From a checkpoint of a small image embedding model: widths [48, 96, 192].
Rows from block 6 of a small image embedding model, named by matrix and row number. Rows with one number within an expert belong to one neuron, the router's apart. Each number is 500 + 50 x the weight over its row's rms, rounded and kept within 0 to 999. All counts start at 0. Numbers have three digits each. After the name is the row's rms in percent of the matrix's.
Before each expert's rows are labels from the 100 images, of 14976, where the router gives the expert most weight on average: "responds to" is what is common among them. Only what is clearly more common there than usual is listed. The data: streak pictures of flow and ridge fields. In brackets: how many of the 100, against the usual share in percent.
# router: router (model.blocks.6.mlp.router.weight, 8x96, trained with AdamW), inputs 48-95
# gate: expert gate (model.blocks.6.mlp.gate, 8x96x96), inputs 48-95
# up: expert up (model.blocks.6.mlp.up, 8x96x96), inputs 48-95
# down: expert down (model.blocks.6.mlp.down, 8x96x96, transposed), outputs 48-95

# expert 0
responds to: parallel (100 vs 9.8)
router.0 111:459492561478483472497567417492475530427414518526488591427458403535499514448498420443485519558536559505417474422536603428520399469564526439518451
gate.17 178:505417500500485500371500500500454498418500501502500532467516554500532603400513500500499609540500587500500424500598671502496491363500487500500469
up.17 157:500569500487528500616500500500530504579500500496498460530486431500475396588500500500501391456500407500500572499391332498511505647493506500500522
down.17 130:491507418500498647499453514500500415324393500365500473489500500494500572504500464500500508520518532500516500514516500564516498225499500500520501
gate.20 030:500500500500500500500500500500500500500414500500500500500500500500500500500500500500500500500389500500500617500500636500500500500500537500500476
up.20 025:500500500500500500500500500500500500500490500500500500500500500500500500500500500500500500500269500500500500500500500500500500500500500500500182
down.20 036:424500500500500500500500500500500500500500467500500500500500500500500516201500426500500692500500500500500500500500500500500500500500500500500500
gate.26 319:564500517500679500487499500438602542520442500532464492557416407422500503500500475499500500553500500545524522600483473528499504516416513509493654
up.26 333:505546490503587531410526481379524490457486423634507495513374464519500495471559500500536525529500428500471567520535382501462530558470483484534497
down.26 343:495501526500530582438495520404495500414522538594515521518515482500446500507474479509571588499509630420501668497500500587658459498500522471500471
gate.28 009:500500500500500715500500500500500500500500500587500500500500500500500282500500500500500500500500500198500500500500500500500500500500500500500500
up.28 013:500500500500500915500500500500500500500500500690500500500500500500500500500500500500500500500500500500500500500500500500500500500500500500500500
down.28 016:500500464500128500500500500500500423257500500500500500500500500500500500500500500500500500500500500500556500500500500500500500500500500500500500
gate.41 023:500500500500500500500500500500660500500500500500500500500500500500500500606500500500500500500500500500500500500500500500500500500500500500500500
up.41 025:500500500500500500500500500500500500500500500500500500500500500500500500500500500500500500500500500500500500500500500500500500500500500500500500
down.41 031:500500465500500500500500500500500500500500498500500500500500500500500500500500500500500500500500500500500500500500500500500500378500500500500500
gate.49 289:536474444500480616422505568501554508534511489468500534502530519481590473533508502499493587500605511483491550582483540474473499500397642494598502
up.49 403:473506527515553452557506457509435499352530492626561402415502497553484535445475500510485488486501443512522550404545489521589380480558404486528397
down.49 462:499579472504560475455548625525463524554502463599474517517506532519451498488492386581514514525472415505500383525501502494516393375537536459449510
gate.67 155:507407500497471494657508442500593500579422505512505499653507409497462390521475500663500441504558516485439472500452510500473505497619502519468445
up.67 175:505478500500493494636510386500590488502454568561500436592592453508290486484498504503500485580508503500481429497502564500531512497615501523479493
down.67 169:500500366500522568491512651501501510549500366539454469496501528530507612533528580522500492496484450500500505560484500483497500557500539500497592
gate.70 336:507422527441540449483476495523266457572508426464490438450481511501522617384487508557500524539458490536542492385500534562534501362490496521424463
up.70 319:506413526430563434472487491513272458590526411436490432469491502498526606390499514561500525555456473536549480409500520555534494378497499518420471
down.70 336:453507500568314528528493464473617535519458526546453429572472497399482427561499531498518415499572602503466498523497524496466505663490541497529430
gate.72 355:539599524471531497602500438499422476428523504636456504500501488542490579491494475502500527501534481533506474566456495498519410423499537502431415
up.72 317:467417485537485499402503563503562525560483486362565500498494515467502438513518531506498484500468530466491515427550505502482579571507462498569583
down.72 253:521541505473372473517544497368455511483500500505497511504473513462508566385494481501495498484505484558486531516500454528513498317505507477500510

# expert 4
responds to: waves (88 vs 10)
router.4 102:502429443459580508476500623455533435543536493376451449517461575450467482483505463524522443517400519393466558540436441542434531518455514466577595
gate.14 367:514461528485469471487502493460476419461522392451480498416549486493514528493486520509462586636504503517495466468497394512498492443498468462449544
up.14 359:498501551546566499399500434487500500551599455538491483503489500565715474511441496514477504494527401506489377476482516518508365602521505497451499
down.14 348:508450505511542448443551431485492456500598493469501434510501498448652510391576537499480393524446433509530484496499500522492408574526540517518500
gate.17 342:445407491504482575480501529523541500524500387304528513350507588477485530466482482483497557458500652534489528491507523468570512382505529484477545
up.17 342:550604509499521425511500472485461499489499623759468488579490440520510445537524515505501452508487342458513460509490471532430520621494432511510459
down.17 347:500437505510473436368471457510516482474499528477502497365495539450536411493553496510498491552450439577511508452456588509512501615521572513461571
gate.38 347:491543500505478506519510587513532484559508467522517503607477432482425366491538488549591472426484477551471501513450418497525578500457550504451629
up.38 290:498535503517480520523512589510572502578501475531513503630489436453430350481518494539566448421472473538476507523459432502520542506470565503469613
down.38 359:505489472488466580535466446497701519499452568478475469499543518495593468563522485339428446469540480474476566508497539463456529561510535519504476
gate.40 018:500500500500207500500500500500500500500470500500500500500500500500500500500500500500500500500500500500500297500500500500500500500500500500500783
up.40 038:500500500500537500500500500500654500500521500640561582500500500500500189500500500500500500500449500500500500500500500500500500500500500500500500
down.40 042:500500500500500500500500500500845500500500452500500559500500500500534500500540500500500500500500420500500481500500500500500500500500500500500500
gate.51 026:500500500500500500500500500500500500500500500664500500500045500500500499500500500456500500500500500500500500500500500500500500500500440500500500
up.51 010:500500500500724500500500500500500500500500500500500500500071500500500500500500500500500500500500500500500500500500500500500500500500500500500500
down.51 022:500500500500500500500500500500500500500500500500500500762500500500359500500500500860500500500500500500500500500500500500500500500500500500500500
gate.67 456:428425481482453503484511501493580535448524470463482454352466500627542546529514515542414473479565479423464397487500421496435486543523491473544521
up.67 451:460425490414555454513454551553465496489491512394500528508500492393413491428435538447540462514529514599500566595441492497557541495485533513443482
down.67 425:544588554503520488593500524530485471497476533474514550490516519476511660527526555523537510516474568426479398593617516503487495470464544534496476
gate.68 542:459552492644599449455465495470589545492499606545500500540499524562538561498511571463477464550501654519527500478539534500542431516475555573504496
up.68 490:584450476406345569550549538548445452472478407508503499525530430478404443484499401544544503504487389507452565493501502458487502490527408445506477
down.68 501:516500404542535526498452498463433477536474547439487469421438459550604587545445536491525493449520487468535431363506516399506472483584678503476465
gate.78 079:443500500500610554500500500397500500500500500500500500481500410500545529500500589500500500500500500500500428500448405500500500500500500500500500
up.78 039:475500500500500500500500500570500500500500500500500500500500500420500500500500500500500500421500500500500500500540500500500500500549415500500247
down.78 047:500500500500564500529500500500582500500486500500500500500500500500500683500500518278500500500500500500500379500500500500500500500500500500500388
gate.87 271:499519495529509471499480442493476405389501446491459500426517450505465600646475561513481509399523499517521429502496458500528585542488412485494501
up.87 420:498536463513464484490484471479491376343501454496476547491501484531503645487498554497512497493528510489498524497492402494527550520464437496500526
down.87 385:579514395474463444512501561449459555424506527514491530534570521480468540380523564500528552474500450527517546508445508421472497324506512536499513

# expert 5
responds to: parallel (100 vs 9.8)
router.5 090:420551477513472478596409488459460503509522560603536472565613499524485425500454493532563473406464514522513475588537466577495599600501433527427437
gate.0 125:604474501500500532449463598500500500586465500480500500501500500499500527500500500500495500559371544500500495455500503477455505743436500500500290
up.0 133:415524499500498442431500350537501468431537500512500479557500500500500463495500479501500513446570500500500502558500418500500442346543396500500711
down.0 111:474500523500481500551433535500558500500500500500500503482595500470500500500500416498500500500500458515500458466500500466479500470500552498500214
gate.7 026:500692500500500500500555500221500500500500500500599500500500557500500500500500500500500500500500500500500500500500406500500500363363500500500500
up.7 038:500500500500500500500500500641500500500500500500500500500500303500500500500500447500500500500500500500484500500500500500500472500547500500500500
down.7 037:500500500549386494494500500500500500398500500500500500345500500500500500500519500500500500500500501500500352500500500500500277500500679500500500
gate.12 106:431499512539593500490495500501513500542530500723500500466436500508519500500491520503535500510500388499500440440500500499478503500501447500497465
up.12 108:516501477445476504584515478499475500373500500297500478517581500500474500499501471497500486490483667500494524563500501499503500466500549486500500
down.12 128:488500500510541513500481401502748500604508502492500487525513501488500500533500500501500477502454498476500629500500500492386636681501480505482520
gate.20 172:503481510500379557492501502499473527499502457450515550519465447501510516492488500475498501500502463495500526511501386500528554579500495485500641
up.20 169:498518498502609485515462496501508474500496538528486485461506513499466481518514501551500498499489570500500487485478702571500461454496527540500400
down.20 160:498500496458379502500485440536527497419497573448441408474557488424529348520516497461500400500498547534517545459477487590442506531505466502498530
gate.22 349:489493500500539478504549499500500596515446524509500505513482452505413537471499595500500457432584506500515612478500511539591500575511500544519606
up.22 294:495456497500500467500469486534468311484521439500444438500456482486494562527460484578515533648410503492500334499531490487493501491440486465472461
down.22 374:495527540485620555621491459550501540549516506500531463498554477540489545533569613524500500521508558550444578502540575500512522388371468508500500
gate.30 290:505649500511480490667509465529573500507479582717526490575525492489510459549500518491472493504501426502496469488500498527456500504513446494521415
up.30 259:504661500511486474649500456511573500524472569714541494607540492500505456571499505489463494508508421502495495490500500533462500519511483500523457
down.30 275:500475508500480449381506526498428500463505460578501604490460499499500500495499494551509487500455495447470449504500509423506475500499702413511465
gate.38 328:436508531516531427508500437500498478558515348478407432455474466500488535579503506532497500459560604503495518505501533494511458476502517457502474
up.38 416:452501502499563461535497487500477489565501498501516416463423476513495505369502501502549632489457514545502486467526498488500465426495394473500361
down.38 468:535454553536605576468499477511509500557499474520494580500500533521536510615502514442500501546470517397500496532576501493467505538544517502500391
gate.42 359:440395484507473577516443490504537476455482486512411500367516512498461541536520497503476460488545384499512489465562428531515626583501467520500550
up.42 409:461392500508444549475489501442440564503460544504445440470473598502462574485500584586478612515540483506501581520509528454558512518498518504502528
down.42 346:485426486520494507518540602533424515391396413489479494504541500549408541374490560503511528558502442513501493509516530539580495494488479493525505
gate.43 017:500500227500500500500500500500861500500500500500500500500457500500500500500500419532500500500500500500500500500500500500500500500500500528500500
up.43 010:500500500565500500500500500500883500500500500682500500500500500500500500500500500500500500500500500500500500344500500500500500500500500500500500
down.43 027:500522500500500525550500500247500500499500760432541500500500500500500481519500502500500553500500498500500567500500500500500500499569500500500500